Rows from block 5 of the text decoder, named by matrix and row number. Each number is 128 + 32 x the weight over its row's rms, rounded and kept within 0 to 255. All counts start at 0. Numbers have three digits each. After the name is the row's rms in percent of the matrix's.
# q: attention query (decoder.blocks.5.attn.q.weight, 128x128), inputs 0-127
q.15 094:080124156177093114121109085121158102064155119181056151105094111108098112163095099114160083103149159101121128169079128103108102151099114190054184155116083126156123159070082106103191086125132107105109117152105113144143152109143111190133131121144098165151154113118192121159120082163076110160141125140165148110099177113081117170111104171171192155114117163102146192091159153094159117102124
q.16 091:143179138140157088127147102138113127153143150110183085122137065167108180142078050077136146145096157137133151194139116155163128124138146091133201085166149054179191161139127191115118155165115058144105126071088059100146160139161178155123135133179143109142095133128107137133137137103142116151125159153119129081134154090130118086189121147099098144105152104184121081130169105077091113145095
q.17 091:094108088179154119112109109073162130116075124082145135134187150175142092171121148154099171125195122096122111128121162129070178120110175110127149094087076179163107176138122026104154089125123110159151168105142115122140139079119164107164140164109116178144085107108161186144197098081184091119173165093054137142117094097110115109153116095091154142127117089150129160118158111139130107158145
q.18 107:123064082179170143139109142070116206046120154157090107150175098099101128144193155158141135079175140114129124116099157127124104114189119159135144110160111109125126125140192112145113086115096113149066131157157106167090153139113143130181122160147109151158111111095081132173082104140098119088120111151093094119147082203151161157180169138154143107081094111088103115160090186085150140109182
q.19 095:153086111169138095159164103085191155113141131096097131221125099155182100130119121122109134129155103148133143130130126117158118154110125119069105103091092103103163137084119170140117152109121191152102149082138137143117165069120059104145080136101001150131147110172198130125101072076074095100145136132128150129145160132081112148130125107121152133097134099120174128144146163220150093108113
q.20 090:103150141161117197116144091128124080139143106150130036129192144114142140160182141077135095134134088074196085111101209141132080081147162174115164120125168100120137113139172083065120086119089139125131112164144143111157135139103100169159123132103104112148082105173152115131167123139136134083149128074156146151181145095188090137175070131113165126143179097085136101060134122118110119102081
q.21 096:091185130142098125212110192113153174136129162108151132124089144102111137115136206118144196141087113067129120107144134139111098103119119130166171094130125138117100077163132100154111083137106150148127112103180146087098112071100099131108105152162174180154134122173160145197119061109089109059123098154118145163122083190151168137145106146085187139085106162158094094091118074116095129148162
q.22 102:132115126168103144111145095146132141128128213116122123118067157129142164177079129117103168116087109145110152145097112142158102124105145097107101109158115091127110165173114109104089121142129144220147113157108142066159134121109105175173182082116052091055152143136079141115138173125127038167081166143154117127161194103152135119102117140124116146075159113197191145073108113097122115159100
q.23 085:153127078129125189092195128108164093112173139124136170144152115148153143154125152125158101141154110104163205107169162169152158087111141115100100186078095122191126114191063128091153086159137206078069162106162106108119092144108138126114121133123114154100098130158195153118085144114113070106128073136094130137139115107107101117124085107071133165127087102097162183139146077157169168135094
q.24 089:152129140089137112095160103093102118075085082133150126165072125118124093084191182218119074122125174165174124155113080139145127109137130120112091141144119072128130117080134076135125092102082100121126129171171132126140137110185109184148130113109064114136119081108200223183158176118127136142147117139168157132124111153098140076156122175147083109130090131148171136121191106126099112115077
q.25 102:066158095117151087145101058158083151112097168079168080114118124112154121124175156130126134069120085160175122153115148064101127132103093139188121118058134136078105085129133144157080086212203186131114088135158143117116178147096139076087133124123182145168112111099096170103129102181137125129153139146127148124157175150148146079118124158136160136131091096090174163135175160086104150123128
q.26 106:115134109106092096114170132155087146128105107098124129151127138155067097134111079105113107131121078122109012182119140154148058129133147124153180147121137201112116097118140148115123173050138167081182169145159096114043137107147158136147068135095096134108096131102111074169108065160104140098120120119160125134160145108122154129173162150162187116139186084150141164147127166155130137126071
q.27 090:109201146120129190094155092124072146106139255077128140135096145144132065123114093124116124138108174121109095144110092095107117116114150135087119123132101086126150139135115128135125147140103088152119170138107140123098149096136144189144186149068126157094138181205159151096129143080137132109108114112113072140119151072178069142120136142122126171152214109156162087105101105104105077086157
q.28 095:172085108141134147151112109078169137114114126092128103091072096118135115127109142152117135116117091141132150131242104120178076150140181136106111208098093129166157078131110136089149092103161174175083137134203074031157145134151174115179135121102161165154082102138164111131142140150062157117132118146177134116156098132172194085138140146139135164151152166134132092119138135150154123133085
q.29 102:170081127110111146144184112142041094126155139181131129168126087123149167188116063130144097094091089181113110118090123095205137141143178102112139092171242156107148146132196115072159146145129111135132095143101086140119117143145123110104198142106141066160111131124113126125052113141173118131109132107102149154127132114155081157056153137140126126144144168145103155107097134099100077113118
q.30 105:107115090171108144123203148119128083139170124128137127116071081163079113115063103164110165133152116167088136116138154148094131158067192137134167146134112176127172127105095141042146068113188147161099146128119106175132146105081080154115170167134105167164088140146185160109151151162143137067105098127120118197161148142093122126142084121166118085149131183134136093139098168121134069073128
q.31 086:177062062140152122100109136135073117132163112149104100139160152121065104177099120126141117071143110155073044136159046135150136113094098134113111112111095112155138176118131077090138060149164112106087124061142129126156140108149119145143054098090105129146095147185163105126097137130132136087197142143070161123146106145159086136108103168060155135129192138141107147129177111147097172120142
q.32 088:163125180138132106129075157111120109176146117126117109067139201114078100172188167108124168121136145031097139134096076121146081076146119100118093149152131128135130131181084143166127083123106174138164118126136117149021113151207150148119145110182160130123151070145084124126104150176109142147105107129083154139097113115136169120078155131156079151117104044137109108112129141158128125171144
q.33 095:132163114133153140195243166111179179142096107100086076114132074142128125167106127101135169131134163051147145122138138120121143145116084126137158081080102157118167161157164111114153161066114157130113116129141111066163112130103109085165163086161126158127115107120141118117115156115128147101102119142032177154147138143125106138148181046119118091167153108191154121097106132094154095077156
q.34 096:141088108146135134055086114121137131175067149039075141054139192122131152120126102055107122092135154114198110186138097088125179115137140148106116098108105161122160130068117119080088140160116143144177142098152129159176145127120136147152115113102113132114088187143087114128097125138178105136085212154112155079114125147087134110112107119146115116168154193087131164124141155161126148201113
q.35 098:137170154197080097171143163100156137209099087101156106047154149139153060131153085154176107112135131133154150124134146058186173108130110132116101109145111153100138165134164116107147136158094115188126146165127110119130139149153113132130090094186120157148133188152058202188135140131151143121116078120135152107105125113050084069154123102151089166127065132122118095128127110123089103149106
q.36 100:136102111139112162081110140146117117105121089179136109108103176054141148128070131127191111143089053101108169116122120133144091178148149173162155081164116083063137136131124147105091140064136135167174174196102144106114106066176065095077097110140133124126113089107090170203122131162105158136142072088111094140160153144077087099139124128115120122108111152168109108111098154091158136081088
q.37 108:140084119129133105103096090098150177183120180098157184099117123129154112094102112117120127136180111161148096155137076094145106075148134105130109108107061159177128165061086147141136136208164076121150089123136131083106090084150203160111101113099177150143079137140092127153154153151063114142110154115155057108126123106093093096160156131149100210128082115110178104159154143151173130162154
q.38 103:104082132135113150085093134177118113144122107153164144150178144154144109124122110117165101153099081118160060072126140126136132094097143095087130078148162185141117051092104116142135098239191083151152150090106142111185146185152076114072123169144113115157125076101112104115107114131179126119136133116172053100166137149135121189079151162139149098138156131101137123142112153186169148113080
q.39 092:109164155102176108131117133127141094141151069091122179117135168146137086130147137132114151212134107123165123100147147121131118109174074205086065079147124140140074132148154170145172120141113151106160086145135139103141104199135151125123133104128137153123120124150116107125145059102127170099144078175117137063131131072147157120074067090161161060168180090180147096097156119127124136213168
q.40 103:147126059119139122122089143178150185116130124167062182174106112071144111136100111189138121094128110116076156125141135156120115153213119128147158114141134157127173069098094146154147112162201154060103113092112135116175138106113092038098118191077124143140095082156150123059117100110124156095140088139070113146145132118146130141117145133097159111175097121114102133178128154124188161075132
q.41 095:096147088110153131206147140139088160196146079090080109138126145099102146158181106134105161202075163099116120152126157183137149172124148126161177127159141120126147133100113132152159133133108149101085113110087126097079114113071118098093131104121151129114204134192116106042091128183116173132121110075096149182118114171088112160125151072147133150126102144118088145123152180080064141091151
q.42 102:127096101134061120172131097143120170136163170134097139129142074116165101136164095088176045164154140158131072130130132117125139166170110096047111084116128111124153137151134130110084113109089125087100154115129130154123115114120111122179092132088113104143135146113092071073127076090104174170124079130151197139197096156104098135131122078135163157066100102180091181105141197138090140157179
q.43 109:063151180160089107188190161109113173088108159136154108147114054104116172152155115101172103141125149117122179181158149094075167130150128104142090144115133119116122113082136114170111137107147162097127127142058101090118141170082153119123125130192127141073127114140173169149145168147084162095138149125165108129186113107179091140096136096107142166176112095145158105115088136074199161140051
q.44 094:135069095094082168131137059187170122176073120139132117103101137191143059063108144126094144141092126103141073158140139135122151095137146123136080085114128177089152132098102125167097112127100110121112151122144182043124088113107094108129133130183104119157154125072153077166137171169153157097143158110097136128103145123100114092100129185117076113131191160067134125110102168123123069062134
q.45 102:068109107103165111087174163102108101123151148090142156136071049107154146138105161142125167135148128189088117155143147184165126097129188145185126146118099189105126119134040131114123140159124166102184128133112147131121174116103118140098117103093151116092108129136160088116129132119097065147124163190105160161109131031153156090141155112111153141091093209147200150128161140078127114101144
q.46 091:103096090146113035167135136168123146185140173156120129191108119160119126140121082140160100104155197163085155110164153124130122155089146105226163104125107111133161162142104148171206154130140070148112170102115147126094128104138152178112138096101185101086117138097118126125134132070159161103083154081108120183148109121100142123123122073131104177094149148170116131119122195072127146075094
q.47 098:144166139067059056148097119138133162149128158098153125098136147082151115118131084094151152100137087130078174095179148110130111134085132174132135103100156059147141147150121124145135085127116125112063128064145104109163185204103103122094171152131162171143159119064117118138134151118139195178128088080178096125109075118108137125156099094158119164073101144097096117184164166112129085124072
q.48 102:142068129131140144163040152148102117135180051045151140114124182125133120177143095133115122131118163138108080108114082103091120065112122122173108088117169184158096127190137128106086047153125099117200147118145086111171163089152113183152122095103126118112107133100112158189139133138095135170144176124165135118112090113114094076150115156118177178105121121186115177142103128132117151153158
q.49 102:074170114169086136120120116146119126123127181076135142136113117119139116095101143133058098160096150131125163128142162133124114181207134094142098104105134123162178148140141151150132097078115109157150101138087166141074126111093114061126106125114112145097111140120058067131126173147137110136149151089154108136176140157135047123088128163113133069083177055064130128129074091145117220147190
q.50 102:146160111119151115118157141155078110130069157164052123158152124185181158162113129179108131127141164143190036113136095083148080105164200115133099130130163135043102117138171142190112133047118147123146129084136129135111090119123176141141122159147132056103079103103146099125195161076098188156134159112120146146115136123158183133133187147100141162144142106151137089109133125117100129131140
q.51 104:105136172116121124125136113126117102135147105114150129117143121111109074122113129194173146145159175126125172152192093093076109106058110116123181112126120125203079153165129086102113121150166083136119169068118133076123167173090147149173118156152150153099162204088122168135103107103167100187126146094118183156104153064153106111113114113219145138110151177174114119066121097118158076131147
q.52 108:095204093163077103170138167106111100103123124100098061097146159149105138138166123111082093121107151143181130182117158154131092146224156125124105113169182129144134119112189164090128161064174141111058079147092083162126156104137132133087119139088136079137132082117121164101154128145167160126097132128160168122092174072152173127149116157094133147133132073131139104125104177090052133146113
q.53 097:168138090130179147116122116117213140167123108117183110134087158131144114117124132090073134143143094147127102121156110128072166133125125130115205166115130141194137105129129175073184154136105109108167056150074054157145142140160106094111131101083150107123141104043082187101155070093162178153149141134125134112036093128095092165139097127156144154139142147122150111105135178101091104123150
q.54 096:156073103107136105134083133103155150167108124075095092065178100085057122121134148129146175105151152115103116139105128147133147096124121172100133156139120131130121161140085138164093111091126139114101149066120172114143125221148126201056119118164141156137173102091109141135156131145098159144160143084175132096196103058125103128150160133090149210157064134167150183127150140146153095164177
q.55 101:138056113110107159132104118119174170132124154077132123130164126120160083125166189090132155178148106107131155138120141130185130087138078185100056146186129116071182141087176140106133103084122129198119127163131116120167084217157112147165159084119135086141128108162106114100086130137172108118079136186135141150176080116093073147197120120174180113093108128133139102122112118114092096155113
q.56 097:099116106110071079107207153185123146090099096143121132084058146105106127124128148144141118172102140113092097166077079142154073151131185110095084160125108122110113067093140177049133171094164159136167185159169118102135122145096095156120149164165133127162074141129134121107140104063121090127098118111171176169126114156163209127199116091110141122136127170110115163093151135159125113110111
q.57 096:111157169122138159134137105169050162105165150124083100135123160056168146106118095077179112145158138167124098112158129139138152131124079088124086126124145054090146123173146099125124074140193181099116127175123095153127128127159144103063143115154119107129229163108075126145139119101132135183131167151137127104205142153156105104118198194135112131116136081073157124103117113148091108180116
q.58 106:110123110160122167122140145130138149132147108210141132185131174097136188134153114110122078140117127124088174117125123157082141115072145149159176089167119138170096129121117117099096175204120145106176210131095153170198084158093121129161088135165129122094184139101145139143169108091166078144060132089099149180170156141107157163085178108189111122140075119155112147174107115119134159084108
q.59 110:109115171138134069082176175160147106154135116140126147067191164138113123135114122142198068068119074114105099153128106184090160123123066139128135113104070106193110147131093099164162110196132134121154132072080143100124136086125153158088086111168134139078137120127142116105160182176094130155156106117086071118163142070104119106151111118175140189170144133148153076096151116119165144107081
q.60 098:134132156155106175075112103171110129141140075075131113138137134129099204144186104084116106112123058133088161104108112126150118188094125164157182142142151140112157121125098154161150124139130129130221155118031149166168149182154119140118097118180134136105123175210090150101106087111109116142153156081130118140171169143061149079084152104175133121136125123167181105161122125153128115125077
q.61 088:114123035160202071186131144110174163136121076122161119104123123113193150144086177147117157086131102108100194165122112124103157117128116100109146162118088129087143167113149165109121118134232152124082123096144097115167165106066101083172101161064148104077134158123135116096090121125114116135078151089165098174140154102163173152112096089148150182135119149117139106167137140128162150141162
q.62 105:157091160122148105141086184121124126125120101130110138073119178189153142077132151125176162106135122147135148138165069159128159156139098094095051123140129123134190104105128153195121087175156129191112163132096140114138072165085126079154088097157149148140103102093058076127131078145162124137152113119126125161094090175116123132118215158140081117133077124164108158136096162141177188079163
q.63 110:102139128104171121150140151121168172183146153131120131137163118077153125096141103103106128143093110143093094089129091134087113183088086173128135078125149110155180139142093146098130138141097140172145120116099196198154141148103125038159123137130159162115201136142148093080172168102098152163111166105136128099095115082096067175130095084134144104147174132188078094108111118106171196074080
q.64 106:135140160100125127124099164144154200155122099107096118086090137140149178134091111144097103041106119114135163123083138150100133069165141030095111106116117162177140123178125183095142156140122170123108139191106129099154123193173071138153099136170130101106102069119147142153148171091137111135142076147090175112121084161122118156084096114107154095077195142126161144161151135121189129151069
q.65 098:169109123095231140155183138156089086122143127148126136089190137100108123093105088074141124172200091155075115133153119091113128153161109119122156178102109089088114193107100147133137109137100049147134095067123100160113121110183118173134128088099141101151148143116110152160153067105145098159149158155115137056101154174170101109125130135176172153119150146073105093128119148148153148194148
q.66 096:084159074115109130124170119118197159169135172126142162172154104105151083117153144070118137120115214189094088124104174103085085098111174159146116112160149114103109147117130146117127154138120140133120113149099154134134095130164093079117130124121076165202060080160107076135156094099147119144082115092143117112187086144141215130129185139125140115144150089138166133067071148083166100093140
q.67 097:066078162117111176134133151109114141155143157111120092158118150108105095103187149111055112074157077094117124127133140134133157055123073115107114104166144140195181089143124112080144113138140094179157122110140167154073162198097163136109109110163142181093136162110135170142131115175096167123118153143105112106167167128075077097102192100128085065121072112168109158148147143159165079163129
q.68 100:128108169126205156105090138076158217205114118132115106075116104131166180097162072126095150155096090093209162085171104088132175120161109091109077160151200127139199164115101142099153152124123149112121107110153110114109099149085109168085142163128144155125157095107083092116190112190126139153112131095135112166145143082158133146096106138102087149102121142085097117115113147125104155101123
q.69 092:145114185126125108082105129124138086144130134117162092139154152106076039132159159049155126204118120134153117128088134091101085069148141086107145131150174138089165137091135134120095147133118182128090159154127117154080070120142136138154071164128135088118134124062150155099062128118177096151147164130111090165095173212164131105157115110169146130146164158139127113140049131153193154152137
q.70 123:186131121078072186094141047176080109103162145140126134175127164109130182147070102156103096107133163116113084145170110182139102159052115132127093109182124129097159102081188131066083150111149089149106116144093126155122106090166159154112147178100122143122170158127141145138180161075131167118147158156095084097118139092129131135139120180155134128181210151144158121132122129104174099131094
q.71 106:088112107134112126148085171116169125128168103160158137149152151054096073130133129099099104130055133139112140178156162142139101110144118104110215129182152197146148150132112155098096135070106172146186087099111113197120135083107152105134153157137078171162157149117139167114139157081162124115107097141118162153124088217145142133123143136161095187097095093143095131158091097082182146162081
q.72 099:153166115069150131129135090146177106105091114086116110117107110098090109131127123143079138138144159188156091127168109136096113176085169191200091147096157058078129148140115094146152156136157105145123141155174112101139136149112114150168158084055156111128153141110095163129095123134180091152076124120077090103116154109188057193144112169123152140145194113097156081179146106122070148149096
q.73 109:164084146098093072077113117062129184176104131071116117077135151158122158150136144149081126172099153131175103172194100106107140091071123145099080102135161131165135153134118083106142109073203125136145137147152160130089144099135148147151108076070164132119128105116100153101113125190151090186107176133131128123124134123100174190115115137147107077172203115090141133179183133116142105177106
q.74 125:095138092090092110065186133162064119125156139140091088108074122157157161180085109121119078175099143181084053150101137158182129166091163157097109132096149136032162136109147151066138110085152130132084154138178131110104139147124131094165141176127153077152132134131079145154149129114176123132086133163123137132148150085118102174171104189103115154085149141134153052150117117142079135122136
q.75 091:140156098154038141133116138120188151157096191131128158152135167160099099135088139158076158125136158169137140085095166130136136139094138158180114099148139141135127082158136149070128129100111155058125166124114088152150131092120124073070157135099146125175113126070139031081184143107111087129145105157107098100183183128078131139155129103132098110096141135099092109121112141050079144067097
q.76 101:080189123140098139098123109173183198135098159133124071177072148161131123143138165171133176119113155083154186131167070130159119167103200121114088117144113152135155080161172066105132141122135101110086143199121156161111163164178097139129124126132140106126161138132148099124099105141102087140077166139051124090082089118125178110080102142104114076171104147127161104152128143104180163128082
q.77 102:107134190131096117143205144091158071137110165131134130121127118149118092119119107086141134138082143111162103180128171102142140129198170062078136167167115073084206149193165131106150173093148105098172126153120155157095148152123099152087166095140115080141101086111138145142138137150133146164183108119179141146177126134111125126079198129090129121049127145163088155126125103096085119078181
q.78 104:161119161121130082189166142141055152082116128154139175157129122169104129193060105157154176124176155116081126095129128140132092111144193191108106105124121103116094162174193102091153137178082146149105195107106152158114149095090175124098154107132124114132084138130143099139040083158132137132170149136148093115114122102090057144184109093117124173083117120179106141111118115125176114089145
q.79 095:081134133129108149123156137160223177126119168072088091168100151102072189131146143156134168132152125147123102152156107064101162146131061168155124151084143164160146107139097143098069148108098105177120146186167164101186117119125126112120098133120166144089130167175133162136126136083094099105125101149104147121125108155106175127118136110143152062141139068139096128199132194091186105082083
q.80 097:085080085097120130126173124082114175154100115114144122143066134109142141138138075133149158100120143181113108132110181055150099135116128108152110097088153134130117190167158096124078147076119049092096126193154118095113083119149122165120174147101079114121081146068106108108171141159112143179125163096174126101125159132164156118070092138137170219096177141134133169130154191117126081119131
q.81 090:172135080177134136108108132159181146061156142121119119186145079116163109147149138154191055111144142092154113102140137101093170142128119182125153135157087128113145129161149114195106124120062092098107122126084138118135142140159156180042122147138096156141147140195121143046059099169086121127133100105115138101121121077108114134107137136129061102167133199131118158169105174117141139062156
q.82 108:119151124163163132129086105169167169154151157065151178154097092149110124111191130132137169156190106163148161106167154137087121166166076156152096099103161147182126156150074160175090098131115144106088105105128158098121128182082147196129117172100061127101137148086147162086149132159092107111091123084146083101143080107097119153097150092099149119095042122066100175146152156126137097125150
q.83 103:102156145092086151112084178141195134106120094106111077165079145143114176103108132153160136209126128093150115099124183178109125185123134145134146131103053163150138146160110140082102142053119145105069142086174128126186175125069118153137074175182140163142119122122119126170103085131122139107083162122139145126153165136069173107158130127052095142095114143129098129093176097119112165136180
q.84 097:105125152142110170150136143178089058131153145130114167102138102123103099128106076067093152090124107144107123111138120148139149068128097202156106063096135133177063106116146107138134117159140143073075152107102154104117150183046122121148164163161200134190127150135157120170126185087083117103167145101128092146118170109126095154181091107152136113168144095100122126092151135129163068206140
q.85 091:136161134100123095134232133215102128114171139080109085132044133128165105098119087143100097123129108102129146088144139146211100208121121107115140113128083146134137113165165105094128137131143061194095165141075122140125099099085126099124158096182143126143115191132152124105103111162125145146131085103153128138104150087114101159169100161117150111144073118108157185139125167150087185180144
q.86 101:110227143157114137176117077108163038106149094146099120099142132105144163079168143102140098120126156144086155132094152130107146127183120125122160136098102107132145089127077188183153104123115106122107162113115090163135169093135115092104118104120062126135130134162141130127113158102120113141135107124136142128119082213128025159063125079088147134114110160142061126085200165128162133169152
q.87 097:134095162094132104158134183122164102165148105068124120154084050108105153166129163107113160144102145143136102145128139129126196071074180125142152149103151145103112167171150175139146148130128149073047067151144150113132132196087133161139119148086077155142092124141092139097055144126169138117149083094199164164149099089102140111120163087134117198130138122140111090149090123056111141099144
q.88 093:156142099120180054134121161119162133183159120126101147118190106114119130146109124125135161101065096174120136123137122112115147121145155087100157122109131123103073112187102173088144150127089155109169155142144069095192119141187096086124083124132129173164117136150129157092105141130079094165109097182107134040159085147137101088140154156065066106071204170166180106100140114128164122152115
q.89 096:100117156110163120146082115160176101154139158150126057121128137053111092152148109108133120196125098171148157094151140141066107120139060140104109118153152123164129094077128096142105175118117138130147126098151053150112129092173170170182092163098149168135117121115126131094112158143177141131129123133132053073121188189112165123129089117126081122151143055138105054090135126188129110162064
q.90 098:091088126130158154154135021151079142035123147121112110136095095191183173155125083134122097073105097120171103179148132120125116143101145136147118139176108118101140131092113103138131093156167095073147108104074157140128132092107100178139183130146153095195111128090138121122105137097093119115108082141108127171100185161200108134132134119118101175160101167141149050105146107190163139151128
q.91 120:138131123124100069059106144108125192151177108072177142152156130151206105069155116092110095138055140104171075122156131108090108171114101059104137103144119179172131128056139126105109192107131096169110112200155166133105115078170078135157117135099076133117135093175164145093148165132158136165088125122082159141121102177149151133094121155163121129139122120104128137146097115128194143116094
q.92 096:088094083136128086144137135116127187152089111108122073147125151166222155096176178134199065106118157140153183096135113130102100186181074105152142101146109132162132136130102124105128156083107131163161112164046111119129080152139124100147116106123084155126076094106125115152092101115141072170101138115134144157122088146149114164108092152057079123088076162147148109136141066128198137129124
q.93 106:143144136115132056113072115050139154198074097187085138044144193119130150124155118102118144138157071115135151153113125121103108121129128094152178124170160096162109149092054116104126148144088090105168107171161140081095130103143096148138073115069154138142082055107092123157158090142157156124141154123137119084138114158172138113077060117164119160109137112129156155084105144182158132142104
q.94 099:130091063143129143098197165123149127145092103081169120118134104124127089138162161122100146140158135189111107136089116157187175100144092157135116140099138100111124114097091129108106178114166126110161203219164150124144108120106162104172139110123123090187115136183082117143097145112078152116038096094102119136115071086150207170161106138142136120149161058133105094088140147123071145112131
q.95 093:166091050149087105129115104125100156086143161160124144150104176101140112095098082107098126083135073145104136121129110145179134182115161119137135096106140151146049155081183104175106056132133092134120109164151196101137150179144118140122164140164163097108106154122145161184198084109114155076174051120179153118172112179133109151116130137098123121087107108144084071128101101099082105136130
q.96 113:125169161115111107143090116125154241161134156130102117073170072177142163114147104149097063110106125083137103131196118083165167130106083125105090149073150119177112150140125097180168162150134101122093097123100093158077150114086136102134109069083162115126136117175083119138112142217116110193164124106121105096111129142182147177123147181090107124126137104108168094121119126125098122160086
q.97 094:098079059102135162135105106095151126176156157122153098134121079115143113212200117147113136142152145169175142155097113164130134174101067163165106141109115161078151121105140137130168133114124132166129133174098132123141172132121113095144125081184110145179096129140085181109184078069071125104070095120168121105110140192129117145123130194137123100099080160138142104148153109116189116181056
q.98 102:094091088046108139067170159113151130104181158150137090172129130156124143114095099115115118077112103082117120084107122175191140174129171124159080124150144210123088152149122063122131083095135089110110155164116160149165107141111118129168126177115087122116094138100110101112123129095126185095108060192147061131116144143180131123225127165108126153117114128146138133098158135176154091174134
q.99 100:071099134171124187088139127152159133139155119117146104111102100103140151114132124106155153147095116117153055164102146117061091066109124081141151131142101121110105147130104122117172115123084158147114145132224140114132143136107186167131134168144103152064155168116174093091146152081180094095157133133123116035181097130074206105144141136157153170141154134148118214110124137070139117097093
q.100 100:085117117088110116152190127139130172114146138157092118122122123083137195118153088095124147164043153141130124192100141165149100149147147076115147140137127130128112146138121084129173145068102159122076124095119165145121135117124117180087084165126143143144116154122166106116161120167158136119173203098122091125183142075092184175166122167089113147087137085152173239142079082113112091140094
q.101 106:059126107095144159157146130122088103109190097096125138160114137160185160125125121092095136154094118131070100165103160155109121094149168068111088130141182144142126133184179116112101114089116135161154107141100114151149152145137136115092136207088162128124168139133104133126086126126161220103111195128117171176147112121093172134107154063155123078081052101154107143172089161141144065091088
q.102 102:185121123158118106140166121191091090101120103134156165101143184105107182162081144133061124130135097131133130146132111172204129141075117127159130089128144130121159157159109069110079165072085160103109120143108110148076098109154079197148085143116063145068138105116044095109148180155168164109129094143113112162105084127148165172180131116103139146163118135175142136083161118153103173104150
q.103 100:123102137128144122137100105039099113142132092090155161101152146068108189092082140146140101139133155123129171144131131082133166064106121137122159150124107108108129148076103125152140120098124097196166138156111107103113095073155127156105082099155114149101194182150103153152187090098119086199104157141121072153088169121068138106154166130145097114147190173155183089124128184092131119203115
q.104 102:136112099105090123148207123118104150142109145150114097173183134141121098135126162122109139151150154171129120082082162200148135150113166147128154149088130112107157143114164189156090093079115074194138127100139158046140175164145079135127157072114116140066109127130165131138167121136104107070171169118133143146085081097122044173179138122113126141086054142130157111189157143110145147146083
q.105 097:140129088130134204151101166109156120123126139099114147123125149135160116127137174135150184067147075125161103192170135138079090102087102129152188071131105122177130180150140125128071153038164109145134136118174088125098103148108168180194148141089114086168148143136099135159085178138128105114130127157165123119119192095074153153105119157132141142096119071173137093150166061194111128118104
q.106 099:127111115098063100090171106085153132082105165152118075083139182132107122184083149120174165113155126128235086091128160194103074112139158160149152138136103165085065173079099133080120080081138152140097135098101151104146149136081072135102120140162121127113109118125110136148174142120167121123121142099126138127113134121095111156132137127074146157084178118123208059144170146115147117160076
q.107 091:151076102126158134152165104170173131125140141164107101121129075096141081102137152127103109127147162100058151192066087128102091088141078130149084179094135058099141138134149111159176123170161056194119140148141091131184124149169123117109092155143154164146148122175130177205094082141147143072171119140136112039106147124137116135067137110134170106105079093108138158122092115126115104134138
q.108 100:088133122140174226129115142193118131130118152170102120190090167115142095159135122097197101127126178068074128112115092154099134120109107180168151098183110174117117100161148139089085086132081101098107136086156120135154122176167102142098139117119133163134108084099136108081116149053119187111084104101124144075102159136163150176117151110131140157193111072165091101107100102125132146178101
q.109 109:108158111079157108092166098041162079110068075083099100130117132112057069164142116186163156115120123146175103139105108117127125146119115105159139137099151072119159120126155112143142133149170117112120125214102167055163081101138158101112128144123077118186147154126133162122134094114115129123160107198157153106111195173154130087107117153101145108153176111162101127178159161107184176094143
q.110 106:106104116087141159141094145158091125143137108125167125119139157178157118163121118132160111122107129158095200033135139151157155078135157099070042102107119187135109106184138120157134110170081174159071104099164160197179138152175156098148120149157146131139109098102094092136113120156124176114145182058145113133097173115108087151102122156096146146145109070142095113147092097134087064172121
q.111 087:138093142113119115107180112154069175151106104140145100143139114126109122150155182185170107152054168084194091149152124162082139154120040142165147110183123093128089109131149133120112130107151145193186110185111104153140065088102136164148176125078096116115102099123114075132083067177152123098095150195109097132119098102120136135135151115109122154152143084153170097166145081118062155119126
q.112 115:162102090060123118073173067109127141089129129157120076162113124147141199131076076158155106095104080151147123121125111173154115170097124119149122146123194163142127111153147117082140116090196101099074153126171123098128093145134160177121122205121081081147077147086145122100103144132182136105111120153108111162128154110095136090167103191123145171156216140192129136181159146122107107135117
q.113 103:098151054151129176177092076166050148136126132146118177117157116156102124175169084146132107092165142099156098152103152171189145102122147119178123122117082132153095140137145157138139136114137065114170163128151094130129127149134168145184090060159101118126093134114209142105095165115163133170111132114176172137162057104104131191135134134118152162123091108095105065065170107125109124180101
q.114 086:089085087141170115104122115121094109118181090117118153121176120104136151141168130141127182101131160162098148136131182181123184096071163184197151114085134107132106127152054138135137157139186109107101100129130137126152116151178099138136112190104099092198151141182102152142115092174121162179086128118129091148158124125147140151164135140197114120054151103094131129049110124149047117103088
q.115 096:099094160119127161142085115086145111114120097131124099107130128096076116131113169081105119135182142139145096136138129067198148094084069137095152097154074041090139150088111100183152157118121143131180095178152124149087076099122155096145121145153102077081116096155075130114098080167107138166140116155165162166140099124200163091120106177126057122087121177159146175145145084143141155101158
q.116 090:129146148191155115063169097175151084205067096095132129197178087134156189101157073129151139121116108134124063126159174112091104129122191092147120150130114126135203145134122087157095106092172118121098153071154144149136168142116140168161125130084103118157106108143109076124069109177111091094110157083142174167116164178175086130090150107132124137142146134110121116175156095159141148149092
q.117 092:132152142118166098143131097127089054177087130144139135129108072158123127155137139144081118119163082110147146120069132134162155135126159158138191161105140160151182150121129123176139138148158077106144106107122145143162169090155105185166143131112075079108159151157107042127125143155175109027133160131117132108152156151103114120116147099128177111117114210141133171222073153105111089185145
q.118 100:134155146158120109161129152178089119210058140146133122127174196148107139126109125100148096209151122125114169096090128112128178085185123133122105161114111123144098109104126131187096108126148166194155160120079098138140168178135141106101146073134167117113138148072109108150174100166118173094178105162142108144090136089155173111112122083149189055107091093079154169165140166084138147107147
q.119 102:114149117112131138135102116176102113193063148108132153066121103187160163144157127072183103172115147144120090158097140120145069092161108154124131103067153076087141128112068162143135130126138166172138152164190121117103119118112124142116098143062170190139145057115065141101179128057123151139154191128158136122113154128134083148161176069141090149131111097138182111156091149120162104160103
q.120 100:119112151112093152066161151161107118138053085144171067180202173109089147129096143139083107131139148068164129099159131135197123159120187164077096139161095125137089114088136080175161099119152124179096113086086131144168086143131131107098109148091126103123056117131119121103069118173114097129122075131142110140128175194176111141168167138100143119138137171082116121146139107114193136168116